From a checkpoint of a small contrastive audio-text model.
Model: 7.62M parameters, mfcc input, encoder arch jasper, encoder norm batchnorm, encoder activation leaky_relu, encoder widths [96, 96, 96], text encoder width 192, text encoder layers 12, text encoder norm layernorm, text encoder activation silu.
Data: trained on babble in 24 made-up languages, each with its own sounds, syllables and stress or tones, from a formant synthesiser, 68.8 epochs.
Rows from block 5 of the text encoder, named by matrix and row number. Rows with one number belong to one neuron. Each number is 500 + 40 x the weight over its row's rms, rounded and kept within 0 to 999. All counts start at 0. Numbers have three digits each. After the name is the row's rms in percent of the matrix's.
# fc1: MLP up (text_encoder.blocks.5.mlp.fc1.weight, 384x192), inputs 96-191
# fc2: MLP down (text_encoder.blocks.5.mlp.fc2.weight, 192x384, transposed), outputs 96-191
fc1.25 113:491545486593471509484506484432487505457507485500420523512538472456506444455498484541521414509469541545533568489497524487508497536537523497460444494458474485507516485530499502454500528468518479491443532522538517510581527480464519495452446512529550529441546494513414421554588430510488488428
fc1.26 088:431485544442498516504574460450508451561495468499433447503475452503570510507510537509501492514499533458466502495490498538435543489551528427474474448564448441508463565546505538482473521506541509452471544552515560580543518502542534500483548487466501504478550471493479450526505461478504515567
fc1.27 097:493452553525475507530446506469464518449561569522458485449455495496454510544577453479459571506527559464483462467493481484475528436503525491478508504494505574457528423495527511450511477478535513457513391562600487459534510594451540544493466578514496521528528486495537435489436491568401515546
fc1.28 093:492517519464493540517470485537507489462483501551505595476494483428512426481414479492460598485540525455470538492502517485542479514559437535510527487524505434504484458467459534513502572532493473485513477503485492513434518479540532516531407407542459531620457437580520468471466500490550545444
fc1.29 095:500413575473539504475472448538526522537618560470545485452501489508475466494529501481455460479529422482505526502524522561478493488535538500518527612512513544494412560526526481489524522484477463516559581585527529540509465503428443514510421476440437521529474553441500575486524498462516493546
fc1.30 109:537445507485473491526509504492488480529478453514479436457485524494467480470572460510419581504432589459488497539516510489460511481435574488503548558542547446486506520540535461545554515528560520474513532527523469552476510543459436515436449511455505499454531521508495404500553488554468466456
fc1.31 103:468447473479461491529500572461416549589579465474516465500534454506511545513440466533546508541508512468437434451510477533484497528522561534540480458576504463525474412548490471473525455501553463473485526516463557470523486513473562528521437505485504549475460506523409520493469462533508474579
fc1.32 093:487565529604490537493457503445499511482486419549471436420514423483484480515496437473445499503519424466463611457577527534475451540510509548587523491490460497518463511576510479501530447455468444487524507517492458555481442477462519538493514520521485503494470444593571514428469502391521595486
fc1.33 100:498412452513520581480511597462559505554541503504462458439454455481444455593487471561523507464482533495481460502478521573515528453541531493562494480428448500546452523501537515431522488531567471546561430570497428542416598532500529499440486505469494476612502531519454462501421536469519496493
fc1.34 099:456500505506437502435512484446521449529511447501522501505549467498500504432464502422449492484489546501456462482461458504525500507577461485510501521531435574581469442517495476549462540523519512474488530547533469492474485504525515500496507524491492551467520571507607487548463515475474530521
fc1.35 099:514442548461511441600456471549478533524458512459522409431478549455476497495492554507507530526584501416470525568483491476442427522499479493505440526455471494518470506501490473490445509514458457501533517552510491524520479503506542458522519528469580453454450531463529393506473470405497532579
fc1.36 104:487527483583470497537393498480565575585498479603493533470458505484507434465468452503468491482487491520451491472516437500423499408421488449567435445544569515527508484512527453465493503514491543515495510508503432522526572557474436514544471529509482511557517465499475433495485453419493526417
fc1.37 100:470515545416555433590436479445502549525533536511519455441467508465496393572534532557508508456449484518453490547540486491383448517490517471512464565483525492496471507495479501547533419449444446479511472478528545596444490500537538427456490539520497461476464489487482536484435516486449518563
fc1.38 089:485622503548523484534499467506495473458524500523561439486431538457451509436483487536517564446499535490503510505522514564530516571444504425535555469460452511487565475524469396485489481471484489501509500547488478496534549530446486509491499504560567514566505460513465541559375487454492513553
fc1.39 103:452532535515506547511501516501505466497439561458528495564489495510535487426480575487534561551434473461459475539517518485474509512484540515522515477448499578540461562509502508456556545492510586570478470452458463528538554579471531486529510466492494583473591443485495462539485537568536512423
fc1.40 102:557499526510491529501453506507578525531550418520550545540505501469595464525525517540507504498470486448508547455472507477499512444543520455547476514471479426464535471484493593544584499432436456456530477460516407510441503490510543529521552477511578479587568510466507461487498479444501496453
fc1.41 096:419537566461529481493529445569520528531560592457536482431510526555500501489514512470506426423533546477478543518457497497454505438499500533532487524448472501524538515490520475664489524476545484565435525535496508546581447467459533477515544470481546611415506519479480510496453526502581473506
fc1.42 098:507482528442503466487565442425541473486442555498503466467518497479582435495472532501477529468583533437488407570452512488536472528474526469506523452521588459443469542461529488524474511503431559444476494438500533494481476447471508472517547516456561547504557464476524520515522474533493463452
fc1.43 100:430544519457504485500436551469515504476515507490546462533514482475564485426462392535484584511536479480456501467506511494550502542524469467511530505503459417500440468509475512511529475533464492514524459544504499479543530507506453540498405444523507536534465444509474519510454489493502568523
fc1.44 100:517445470509525537546526449446477538525545489516542482405460462468487430465535492560602485529507491483452511514498519471564499488512496531560474489552473525471520445489461557476502502536484561449462477584471543519541480500527530450431450479495517464515490503477474410541525450471475543513
fc1.45 090:472600526549483518525437484513476472484527517534558405532480545466509444467511441450490508428503519435490486416501490486488449563483492401551592514460433499478513473538428467460507535541492537512505485503503472514520507480484504470471471548533534531559490463511478515527420496483507511527
fc1.46 092:467499510493501501442530457536524497467504461541499396488431472522568454481472465462472546540509484505465510521532469490574489489542577597544600490476511538498468480516503572556420566467473521468488502549480458462472551524459532453532423475564461497498499523497552545566534469451437516417
fc1.47 109:507504626540458544559477463513464547402470424496533512486524502466479568472480512455512477542513462535440566517481501489519528439456546494539571489546433497437480525534495529510560488470556520481512447512484529465489490501543549483532518502482496437465504538590449483562481582498489507497
fc1.48 113:509489455476404479422551474472471538481495531582535492511478553484518419421454506521495538520446519505462488458536424550549577470554521502555461560505407491402485499499513504476440480517493475540496460515562525413504446515520577472501503518502552497464528559532482540580533478474447533473
fc1.49 125:435552528477472464456451542442523475479495482500548512513474466463526474443486404563500530496506491452438515480511498499516517565525461483567567514471481454525432484487514510485531476523490499514546482529483481529568504530483441548488399490504505529511455424476522496593438468517523525553
fc1.50 097:432455403496483461571521548535507474453587493450498538503535459559523474541534523503542427486499459493471541482495506550538511457538485443474470496474550502505537475498499512461525510560575491448521556468490405459502538421461401513525507492470510504520505427476504426490545520466526516496
fc1.51 099:526501542460590473465445544490483530582436494447470531416498501432509440559529501524488524510441458532564522475499549449528445574443485520505501461493529499467480530501534515480488549469489533481462537430483464421505539467445484490517527519487433527489527486501499479506513493532489533463
fc1.52 107:503534505494512464455505502478475470495453510437544568542427494508453509468506565489483489505568459533504491649540490520520556439535512536443504553466593545557516473460580453498456543487498524497530570511484542536559500529485541450566446569473460471500484462483506462486516537525569541498
fc1.53 096:476588545479502425490497530424509501532484549528467490548570549514492537500485549449463473491460514467539494572518467412474484440528399441538468476496478539493497498424487506495537556584576504575460510572515493499531556448497502481539475472487502534398527537519497454465459454426476557502
fc1.54 111:483577492505509523507555462467463545509433462531459488529516549439475483507579499497435586496502505464499528488502544459477559460473440423478506433514487512492532526543472523496522524481484522587488471544531523550500527542509477538490429483523512518553503441424518461557465490549520432480
fc1.55 106:554526485441446565536468503546491488480555487473533471480443526465482562490484495447495434560465483523398512475505564522476475540517560500500468422493518459533445470507509491511483491475499567530451552509528527471489514556416565502410497460494472462457526518532522529538495445529535513573
fc1.56 096:444492544485535554526544485511420507580567426530507526568472503529539465454457511581444529497572593547559507527485425508495473464515542510515569500477530473457509458493455503566524522528527525475480525519556475496494391431501505478513512481414500547432525498464487529560523524489481542496
fc1.57 107:511497450516476461464508425491517504513413482535512525434491527477465450425538550563594517577507425530438547465447522519505512475471496446545444540508485520423447431590480509507552505537457553511459528515504498543508504533423502479473485539466534518536497462488438484549472531500493435526
fc1.58 100:476524514463525536449527513520508505496461452479510520526472542504562534531451507467518490487453471471534481563465508532526425522470554506515441553525506521491455540552504517525552480517503429462520425482501486522430574454491451580510500497500577561545491453535571500489386455504523561401
fc1.59 104:488514431529466495423523540499502534528506493450471467497498528488466458506439491506432568513496528519431553525540451480564490487444526575497519537553495577439445523455546478468610527439541508524480485488540449543490457590444484466551488498487545521445581493540475409541512521510456450463
fc1.60 098:475498483507490489486503584469504532488572478454473499436383439485465524471543482536492469474522515580484506452489474486457546469502536470419531432474550486426557392462463516490467452495501498481505459522518503538493415548448485488497494400500499483549521504480474396597533492495588469514
fc1.61 082:508466501489464489513514541557515469487492566461535440487523479536475478511464435517452506430517514518536492467493455492512466527582426493458503429557456520521469480473458450514577465528496476481506434443572522541549535523516488560482534501476468515501435440397416503504549462573554514454
fc1.62 107:476464586469491420544498450472461480542519438511503517581535539503474498490565483487430535517489505483443414475482526527519613511508521588453529514381528511502448534552490514539562543485473502514529530464490518462475497515516474463456439426504509427567455527503528557499536529460532604521
fc1.63 090:496546504506532482485536493444522563482549384485432494465424528471562529391489440516465546472557420459481504493456505475465507475471527490508473494575369546486449535504519446483436477552492490484488452515517547486483452507517530560495478557513475438543444469552495505529514483464468419503
fc1.64 116:519537480469504552543491556464462475472478453503515502493446457517500474491498498507532534466415487521492449565460471565448535446485508520525511561553475513521557433607450481473563421536514538572526513486451466527501515514471479472527447481436543449507445547553494577502587520418458508482
fc1.65 096:577582485508555477459469526531464408563490483486460425466572517483479534493511469468466563494509483493475448515466585497508500481521547451513476440539472545497457556558482498538483568529466501523501497494552447459481505465461506485477459468521489469512560481494629470466531449468523533505
fc1.66 100:451553453508515469463503403508548498561484489502405419511470439505535487523486556558573413478529485552470481472462504461536478464526508545503542523428469569483474487495500458527575497514486535418510573480540440565506456503458513485503528509419543544456542590536563489533503480476438562491
fc1.67 098:472514524564497488474551543503556490502523523451423534500461517499566545576436465524510399533448452537538428523523494532540504493480501529434499463514465604519503497455483501475513517538532475540517407498476509433540553538479504544509379555471509494485530438462466524549509439576471479531
fc1.68 107:534578499446518523421488486528495497456583401512573522459509554525447525455393441523550469528456418558513542528455493510475507501519546470441499513540530538483507428525476502487488466590477556484513436467473524509461561509549598453490527503498533503574466490450542442490524523552448538549
fc1.69 086:490492491519435527512501537447398519500473497508564408450515473480534516499525495449531407475504490524496468507503532527562445529566453565527491511550505506482529446466525515520545506509531462464461515489477501506495443517451525516492512437447477442447495585530483486538513428517573530520
fc1.70 098:455479464579429484478425471486497413460514426521486465460431426446395498541535445523518483493488479476531461491517477553565511546561483516547554480438524534545507591449458521489514506559435562500493480468419484465475509444501494530559471486554542533530568492485493571483572518492548495503
fc1.71 100:530574441407459498487494581478473488517514516450527517507518497493465464505465525451353519559555491502502517498506514552490474537440481455417567482483566502545522427469523528479495490484483500490522521515484464500404459483442464487532457434481515488506494477529508436504498492435533502506
fc1.72 114:469451530405455555484463499456517502582443530390435496462476552495507476469473488539551486507517465499525535453528471548486542506550579452521519505518414459514486445497447528529529455475544524524512550488474500531503491567526477480556485517531531475513488593464521549549527511475503490535
fc1.73 092:450480485532471505462482423497482443471547514460521442485505480409469486493532553510561510487473397505486465497492553504443537437551430443527459536537501414488528487496501546440512472470494485554561516459545442467568452540521516511494502478467487486550464491463525490443541504558504523528
fc1.74 095:534526521462455543488462531500472541503528483446533490506550483554513453466456578590469480485548483602488449526422504430532475550544500488441514509482514495534466463534461467489397460438424458529573487478528500563525516423502548419472446613488452483558531510535522473494509600497474541493
fc1.75 109:451493504495477535470524475554475458537506468480560540506502461507439507536443399524489531507452417572482521546516475505408492516431464550478455479511488575514407498442459525497452469486521488487565466487510490472436570493520555480487517519496482465569475455502560506613514509482479542475
fc1.76 105:579494512542458484498477453493461549462443544488465424485509512526486486491531513503555461441511554514502451476535501481533521424594521490525579500489498495549468524443472539525468486545493502488399506479520504491504473528582388463529458498461522519486471543540486449444530542531460502529
fc1.77 097:525524548573443496493477521414495536519593439426487513473597492576379509488486468520556494440488543529483496468577465494430507555578568487456499489506492460523509464544531514520460499488559480514526519567453532465484496461615527454454558466524539489520482446452511498536486531395538518569
fc1.78 090:460569473494529463459435480500436545513519462526458504492534486516444473426450548551514465516532423511501552464515560539507442582509478542542536528475416513383528554497469467529437540442510526576458480530518519532491566544522445513472475529480556552560464475473487513490498561478508582455
fc1.79 098:519498454465488504536510478419552465453505471499593517542536531506475429508580459462516522478514593514507516449472512502524483509483483547604525525480504432449549483505485457475488474453497467528522510433535548432534554494559487548442508482456523518528496566493490505430506400453508526497
fc1.80 097:474539482540463431502489459503470472410458495546552465469483476535542556464529542496491578496505498456474491496469493518507490482498522431544501541503587495504453490488456563488512438490474549436524459460507466507570558532552517539583533592543561473527499476432469502433430524533573531432
fc1.81 097:556461476479531514492515473422586481518559537455517524471490474425495452539507548535521497512460521496560519490424466480516453516501534572434531459442548512547449503495504495452514491458539533557549500554499550524537508502497410461458513406500422466476445464436493553461481479489537496474
fc1.82 116:548517570561532490485494518417502461511497515512555469479452514455434534548524433530556484484513460497501534437505438534518531522518422501515506493515507483515475414609457506531534492580576510453490424535517434489523509578508520479446476506499475559446534416542557534464514399491444406530
fc1.83 095:471509505479494463477537513529464473444581498528510546533473361469485475467497456492562484568560519511457476510561430441503517473500520501557450408509519452514492455517474532481465493499468540440481490477501508522484435516517497467455487496481541539507499452481502528470570570490532532581
fc1.84 079:466557523511539425520487464477520455494564532471474516457468463534472540473476554480542518537504560487527442525489517488503477547482459510413440574485504467450511462433534561470531531490474557516502501549498543413444494523536477571493473537408531519506508435497500418540478505526512408504
fc1.85 111:499484487463490485465442414486466470477370499531432479436455512469522501506497400470488445468528552462471446465546541532520469498487510456495481509537543534446497537536548467507507531538523557512367445538496547551444481447548446585487510501476481488485517527452492464522502496524472580509
fc1.86 095:492491469415522467487480408453524521530541540428476536461454500457443574506505444519452525509451479505465471463464565489492523514509428468497564541467481541487499546527552491544473547463538529501527438494497530497480570451450526540407452523538569479533558467465549482513480544456528447465
fc1.87 109:482427504470521512513505502626499452506553456536480506467470507533495518474500505478472511490548512478422648522524518446498589516528494448469552473592561509482553509462481467461491482586522480522501455502541488419515484514474506538477513555513480464489458487502543439517521541507506508457
fc1.88 100:536566564510459539524465448410531444467514512477430525563525512461505554417513462539553467478403459540509518472592558517559492551458510505521501517481511515539480491580511469472438495507465473481513521508486449506486472460413451494551570512606559520499536494444484528464525533440487529480
fc1.89 102:469528438487490508510528507523448520533457480425450520490484464443539538560461471515499513436424483469468472457428499455490479500492551581531507471500453566463517515437551518513474566518582534468625456506456518529443521485444599510488518513509469485466474523555443544483417604490505460547
fc1.90 086:451426528438527501514510486570538502480409478578458454502480509496547398502547475455461478550545538479437562530507453542529494529485499504436561512477459463396476464512485553539607450486511519484505474498494495482497497453507547516514519500477528437525506471528406496531489412478478520501
fc1.91 086:533571491500511564500472535490464442555519546581511446446520455505539441487476453413521517465482517490497521454566465541434518513555465537517493522437503544487500502478446558482468506464571599473504432498404537422426586522486490480570481519526509475513496518515478462504506525489500550499
fc1.92 102:389570540491561500594548524489474564596501481516510485551526532502427517447566511545476518420518524485528460420499387538506479524546450522519455510515539471551506526582490506531503475452535524456432555502473443478465586518562494484507465430522565491465471467416543519416470490453458511473
fc2.25 114:489413512410506507496477507570505478538478509496549494507484534518510571501523494523474505522581450483487490530458517450508484461410456504502528532546530496450508481431508507529485476538452550520537485481457491491475511453531452470529556552483479461550424472484569557424466567457505484544
fc2.26 094:520468509577501516506420548566467491453524496528551535480572573503479537506505454513515493447552409517528487501503467534511511536506518598509586571516471517483535510494510467503472468487434474509511530497455482479473552462514553552538455533580467497543476478480545543434489590502486445448
fc2.27 094:464576503427490464468548506508480450568525406457521470547522491500496523460440488482505456497517476562486524559470508511536449560499485572517510500537517465540501572488481475540454460505459488558472542424441450500459499405586421481471496438438466495475485509486453549506574510451557458469
fc2.28 092:546489497460475416490534610507456492463523493488498498474493493514528465499573515521527490446462446519542518540497519500467526472491498423491443527494489587435493490568533522485502429517558480429563542510508494499540474468468398491443500550370572491451524498486475515598566505496516505524
fc2.29 097:437554442510466527508495588513506469505383407482465463496458546476500504521466451546438448507506524535485474478495498522478492476526458493538463410503491488536451459478486480512490529513476555510510471438544482433481539547609523456555522525550484525462511513537555458547569482513480537519
fc2.30 107:449553537495503517468492562502515537471528543517485558562487478512470476536518507431539447463552455554518455504453468543465457591598487517481492458483431503516450490488449515409405463503435482498509512507459515493568511527596579482500525453524499477579421487497485606482472504416435522495
fc2.31 109:524597521493522521540494418501597520421370562517439551535516518467507446434528499493481529484455515504509503561485439538512515517392446496502526486422510526579541529429479524508434551462507485488503482508493501493484511482501489439478531500510532450497499505488563476495550499509424495461
fc2.32 095:558438463440446488525485456525472495540515553434543551503492549513495542472525515550583493490485588488513428455436467528552532519466500456485517462493517474448548490432490461533513557520527552503521519517499508466518576559584474501505513534506538468514521539457460465554438509549512432499
fc2.33 097:496568541479492434490550347526480499416503486473520536552517512508564534402516517464475523530500490506468548448491502481468469498497416517454542529600523504470543516489490471493442517454441512486440557457464538463552430475503498463555486488528477501420526456470538509501508531549439503495
fc2.34 102:538521492532549520558522497549481568482462516496443467479421534524481490567507503590575518514569451480529558492548530537491518482461502508454531480471556430417517529501496489442544533459472486508501468500475519498537479529535516516505434500505515502516416473502439538487505482549518526483
fc2.35 102:482574520568535523450529503444480518490531514521452548535474447533500560497476452511486454444465493518489499481480485453522540453510510481493510509497521549474547458546496526523512480522513513501481402465473438470453491492512457596437515469443425502506540497511479620510488509481534521432
fc2.36 103:484503538422539487443573502529472484472496485365508490534489539565505575566516544514510577563499478491526516498471541503566568571580504563395541515472474427472487527515473534493556441491522495489485529498472535486468469473554559483473513487472537486428497566521538531569523535546503473576
fc2.37 101:524507468546468507433501510531492505495440436497515575584562484494505557454479456434503531559545513506531521456405488554560580534528534511520537472530489497503483512488490485502465590571560544463462548490481438488577455476453483559498438418484504502551492457543455462493540536473548447467
fc2.38 101:564524495445514438442475518492570497518509421494497469509423502451476518433472465451509512491559513421479481482473469492454448500452437532489577432443510442507502515512427492521536498466474543544528500462522485507489557440416509496454528515516423425464470504504469461554426488424498451496
fc2.39 099:510472518480515495501521452495482486469559417511483489479513560512436530585504438469494501475481522536560524526475542533540440439472425453464493506526531513450520408511510457611486501502489491430511462503507509433474477531499477541473510562528544412522485535499476529526535521435495526545
fc2.40 107:436460487432566473529526543595462468511462490495516515455540476571563564539503501471519457520516473550531432558568442495502497520496468557482546582519513522497458524497486482503453459570540442537497524524491532579482549538497436472445507572553489515428551477478501492525552568579566538521
fc2.41 100:497482446576536429442469498447459526557427389506497527533511472488510473479501430517477540571487462495526477472509476403506509518453552513448519470493451526470531472455498477427543511445428560449510517415509503408456578473496539551458519488473455476567511516540458493454543515501442533486
fc2.42 099:492524437563526522476413580587459519502533489488478551499487531483419491528493495472515496560455463523517548491579520530478519511560497502520422508509407509525528476530473501469532466459521405511566522547525437507494554499533434571455517436456502485471426479571518479530503491502517553549
fc2.43 077:477521506456469446517460500466493439474529426467539461493436442496451514436492515536429493463449528487475501437485486537606452510536539470515504437476491530474465484560456483479501541504440458490472467523514432560532532461487510506478434462479502452540515482449482436481491486497490485509
fc2.44 101:473564518461480456504508528511523475444502486500471490548528436516545550507460537448450514464516547514439479428521466521384496498455504435461497516492538519497526560504558423493487493492540459564510560455534439470481530509488480512517569550523446529507517519542542546506498569544564460470
fc2.45 086:554529450506501458504499513482601537526492457523525473485408423437499550491510525515560496537556501506470532491494501551521452571474527494471487403526551491523594493565495449478479519470467552569535483509534491543565577475502537467487524519504465415569442489520516493568424553497492469555
fc2.46 089:512464496547539518545483556495482474556528452433562521511539442499454486438560524581563444469456517575473450440495538507512484476456469526471414471511499499482566494495525425471546483464490480492501487470494554567523547467487495495458621566513478479507491483487490464443541504541499522548
fc2.47 108:521469398458536487481525514480492457556505528522438457466523511542487476502513471526461514466514513488560429512477543528433473541548414491449437545503551520560525467454535468456435527542443491536524498481553461525541459445492414509501489538528521526535495518455536539446512435507428437515
fc2.48 117:494478505468546531540473524500546478473555503462503497482545411533486509575543480489544506530500510456585499549419625431466452479447470531448512450485566489578469496454520488529520512488531511540452505518435506537487502496517458522506509447555463472539448471439500458429520526507509499500
fc2.49 094:469565501418503486525417496483498497494523514468550515477410425512461493408451434517464520455507553458469491510510527528536508522533488486544547458536449461466542491495470483509553475505423483475553509581480483494528521512494495530493422441468492502540431490505438484541411469512444498541
fc2.50 097:540599576491522512471486462479497496571445495547495518506449513451493519432458482496468558510488509489542443483472477478490517566462479566537501437573518463504439508506484504591481483486444519525476435476548573510441450591524516424475490498566468456470540600497472535503467523471435443479
fc2.51 100:459538483496462561517490437500473436456549454523523477545503512538474522460479469470490481468523529477464475508567486581492507417577548519466474519478486515480543455468497479546484443510473488491566438548484499569510496593524483485511483510426583498507515478514479509517468506527536473569
fc2.52 108:457473489498516548530515513513568553551539523543462425456514458547466537533550479529489526498424533475497527379449498441508418598481518541552432495500459460483518514497453550473502454528482478484470452462551457479473562464507452575478551408535549512567522583481484516548438493491500475536
fc2.53 103:522418506493497541500528490583471488525504478510526496459437484503535453465529495519548502451558484451485557434513525510534509512496553523449523496442516475503462517519462496468541462475466482387471535425528485527507458506527551556519477542559440474574538459425494540600557533570522448483
fc2.54 112:554448476461509497474456540527561417517595509472554495467533447575515470491417505517609411519500478507548477521487480542497471550496518537521487536577491471475481529490509481481528492477495492467527529460491485503496557487430481547450522465463544526481497580526477534518533534469443583524
fc2.55 102:471467542564580414450536480450521549496468524495492521525556494549560412531513534520466547468482512423588486523510454465554554456475458525492545555515525523466512532536533557502454475525486499475538408501467531546501459475541438498544539509465467522520470511463479479474453587458506500459
fc2.56 104:506481507552493566479557558502559506495500564511530500476496538509493520540576536518550462497495516447527492532511619497518508538461478568574474532472488520527434545482565489464518500439543467555558500485501533513494598546534548477451489522588449487477459514547547505476516535579489508476
fc2.57 102:528511568444508526514512520516496484493572505432483473518501463544524550562476480420423559466507550491532467558565445481432486546496562515489505490469482446542518534444495459476438488548528490468529440464457460457417511462532461517545526478535514441515503546536535470464566454471503561490
fc2.58 094:546477495607486469514476473488462531493547560531479519498541508521492461425571525495458542558440506520511458467557525450513555556527514507517507455411542451484529479474510487556525502504454604518487550448488512461553440529505493402478485494505454432456562562525437507564581541554487548567
fc2.59 100:497522466452554492561520468532529460476519528502558583545492482485521547567529480508566483535493463445504457512496567517442429561470536429506456459439505430543546512508480507564396506496473460438540516507527526463476541447544503545418517520558541521555445485480453593419504470488533582551
fc2.60 102:482493573443502455517499445556455463501459499540446464561522448463525519496460549509525521475495523449508519530533439468525456522531486529534469512529430532539455573525503470478488539513521474494480451486488445498459510465549468519444511561467552504467465514540536516386459527516427552494
fc2.61 088:492518495438485444473430464412467497533540456522433587446472510423481490481545557488541482509444553504459525536473543497520532521368586514541485470499531473484568528516505530513471545429492512500478555535422531485492462520494476445521478480522525477549487530535544467506467538457460505530
fc2.62 106:525532424506485569417463534541547554471482505498476482379484469538558461517441509497531462461473499489589519552547477476483431495527478414511507520556494463490488506484510461507457441492478418494483514520520536511475481440485499531475503514460497552400511496549502438505496441508508422506
fc2.63 093:534500560525447504503455442525467435535480596522484552485574434505479499510489520481534483474431602520518435460470523428543529485479478510473541519465616474584574498490470498470560522420487482527453521442527487542517549518506466407536505519509506548456555559459532544478479501546541535539
fc2.64 114:487502578492415505438481533554502500463480497509518565510543485564449543462555515451438510440482470492504501521491452461455476483497456448515450527474473446457552452454573513466554505440518472437437535454563518492471555490510499463525545506493532505451581430522523533513542488428456447440
fc2.65 096:513447444498466508549498497478534472456493481444539511536427481515557537521481510487513445497473534446524551476524482530552537462507446557473533525475505467489558464497533528487517440467465491410547465487457553514518523555522471484552525566455567549480518477436433491508440580522543503560
fc2.66 102:592469553486525504520553568438473511461499536513572550456546513491505450495501464411466571470497495409488518516534507434464527533433522390487508472568500433436510516496517517445459514494507476511471450486489527484457537454518501527506494472586448477540483391491443494437454506561550508450
fc2.67 108:563509470457502499493435457506489447490443484544489518452514511519444482457592529523559598416513554460436515493471494459490474496544491455513487523516596412492468524519526517497452471460473474452489567512521525545503456480547496416511573474522518483519485507490477492439486592455526537496
fc2.68 108:477427492512527472551513509469434501524478595480434462540511468508550492517564552458443549442521601454489443446512514493494503505470474517484435502422482485546486580503550479515501517413561461502495583545518487457512438528480423485493522502478444518437552486559439485470501483417519459520
fc2.69 088:498522508462501490456458531563559467479524469500458606552522539508505495481502502546477497476506486471509517460520464470452533454453575441475559507523515501552495542536435504490431461486486468500545487542496429552494565517552488504528487529557452567540526482425539528521466540549494466465
fc2.70 092:536460492503536452493553498436429494468444561519518517504501596494537504469493513480538441488406537533402507489523470509520519455431458479449478440559480409442481436503500539503481490536407512496499502548538530519509465509471491457505535536418473511452436482561500461547414463469543436524
fc2.71 103:477471530564551507575510390485506491465495531513505454455390473517476564466516471563660535410484524460479505479509462522508502511530482565550433467443431512485490522517510483546531506503504563538514472475490529533491532500519506524450552530496491552504480519457523564515495511503502500491
fc2.72 106:504510447538537445501538513555489534428593494600505542509541492526512546526519509508433472485494499537497455527492519497444450507446467524501464497477545524488532519549566461407479501496462533515548495562490447454521590443481499543435467450516459523485474483502437492449497535513499512470
fc2.73 085:518479531433485466517494539511510572480501496563432554478489503546523500479503517513381462489544554513513507480533458452504451527481493568470516476485528538506501515501474433547510543498536541446470471536457507464437477477482493507520496502561543507477525541570523499569430492460563469420
fc2.74 089:435484507519544499531501421484491485564460494533512491511435457489483487528502496436468514503491532387568522477526524545437550473463499553587518494525453555501489586508517529447558519522600540458427520521544495453490461592476437633501538440469566538516494533490514545504522457467505427563
fc2.75 113:508532475467552457509507410461535530467528474500444467441501493475567456489570563487484498506471523400490469455449529559547495490560564472564555513532433482506538521515562515508517514516490529498489479514518485529545446459503467505517495535464533506470511551518481478426492530465510427543
fc2.76 103:454507491493504500469563550471559444539522481526571563526500530509549512552539460475461500539496489439527519463492501508500469561438448454492473475505472472413492453569491484508485506438513487462562498507486500518533475492457620506463530496517466490506480428503513517533476453520524477497
fc2.77 094:449531435475580505534537500547533503476458569586470455567468442429579471493518533487426532524488452515506487454473517520504499512466434481549476482463496541469515508496508428480560551534459554482496527487572499538511494544371497514494438503515511514498508538567480440469469451598454466471
fc2.78 089:537464518508478510537526462469532446513529586507495482548488498501544511534527468494493529550434550454558416542473446484474526433502533513492489465549563534582492486468579497476561499572491494468547543534517485447547491445483519442559501497527443417431522541578502466481487460516472403537
fc2.79 101:509491575494509472492505477564472514489513525504492471468459497478523531460482525524457440560521462476497521518531446537452519533506472394502468446506497573566512543453491514575572526532552522510484521577464507551518458470426541485547521585502471459453452416536545465490468550495521561484
fc2.80 102:501528558459554522460460527454473488568568495451425513530468446466450393489522473474539528549525516573492472540547503555503524558501534561448498455547417468480507540574551487493424551553512461524509558544558489484503485469493508462484441445461479500443522493549522460568560506501474471570
fc2.81 095:486526525580521487450494492540423513449486499530458438534427497467494459444488499476484475484524434544528492551582517482467494481477497468512512570541429511430519497506487512529509550429483469427488492445519469496475497516540504520519529574503569619502468544502510503504492468526496433512
fc2.82 113:482488427408484445458473482571504485435494469479489483511491512542571465448451524438454528494468548456443456519506465529441444462491489498444489541532481486490512535428502441488506485492425479553498524464468552497506474416478491497507481502519486379543504522516499464510525514473461583457
fc2.83 087:522515490555461514540434443518492512524460479502557464466498620532558541503469508540445581479468500459517511483410520581471514523464473579470497575518444528478520560509517448515485490543491471528482511527512505466522563457481461522540555470512456483502511575521489512459442471505463455423
fc2.84 074:531414511490445469462486567521498495480457487521577498563560475522525492495543456543502455448488457496408533524458505481512480489471506503585535458571521527542508472530532470522444459533519450453515565428465467565549510504475570443459515492488489499487511537463547532478528546555492535523
fc2.85 114:510544508532544503483529601489555491517613538484590531532565534500514470488524565477530524525440431538456509500476475482523526511493479457474552488519480454549444455457521518497489457445509434491609523465481422454527504573477596395570481548474481494440498479536505499480443490479551471484
fc2.86 084:492533511494515522494538556502510469427483483532553462519499552549565414460462553477465468479497566492511545576575508485482440541500572494493437492506538471595546468496452489458491449611441495461499579488525496526515440526534457476595515461423466521485428523505457501453456512521516551553
fc2.87 110:498513459546489432487567489371488514535430562427485463550463506464530470523517477513512519486462523538514358524486470555508440514511527587550494554446483523540455486497497528572489505411496463506503533507484499565439520507543514431472527457504527550500535498503504585476492467506475522539
fc2.88 100:548474433475504514501520552564473546553506456534553468447485518489482579578460523429436483474542562485529485517435509453470496499553486522507501462517508469512543494464497520517595492533493543563489457525527502486517529528551495535506453554445479482539487511537516457541481454487494430568
fc2.89 103:463528569460504512512480528542517452464523503546542432516505501516480472442516489445566393557552491496563517539568533536541536497519548396518527590469505425563490534542471543463522490506450514484430512485552460483594595486543450499507518451504578497508483533451513480535529425553510486480
fc2.90 095:557528469512488543496480530438494527475570512412508509441516459494497589507468452530528496387419495521565463446466571443534494473495499451580487526511500511544517452466538489513435507497516498540491525471476477458525522539479495498507476492527451528498467502551503442464514592500515506509
fc2.91 091:403471514518469414535503454489554501426553455471512559521457536473418625502509475587442466506474472541470539536515521466583501520466544478496529444495576460548546548553552490432518460522441447525525602525579478507553416470556516476469572497526528484492512500490511547545468509483468441479
fc2.92 098:489555445530449565445459422502508512395471494491506512500483498533584507528396526441554502505492449533499538525464512527509527508451528471486580455500488550418487468466513437482526502516528418538506450484524600499529438455404486496486457535459482500477520508541445492542573491572509509516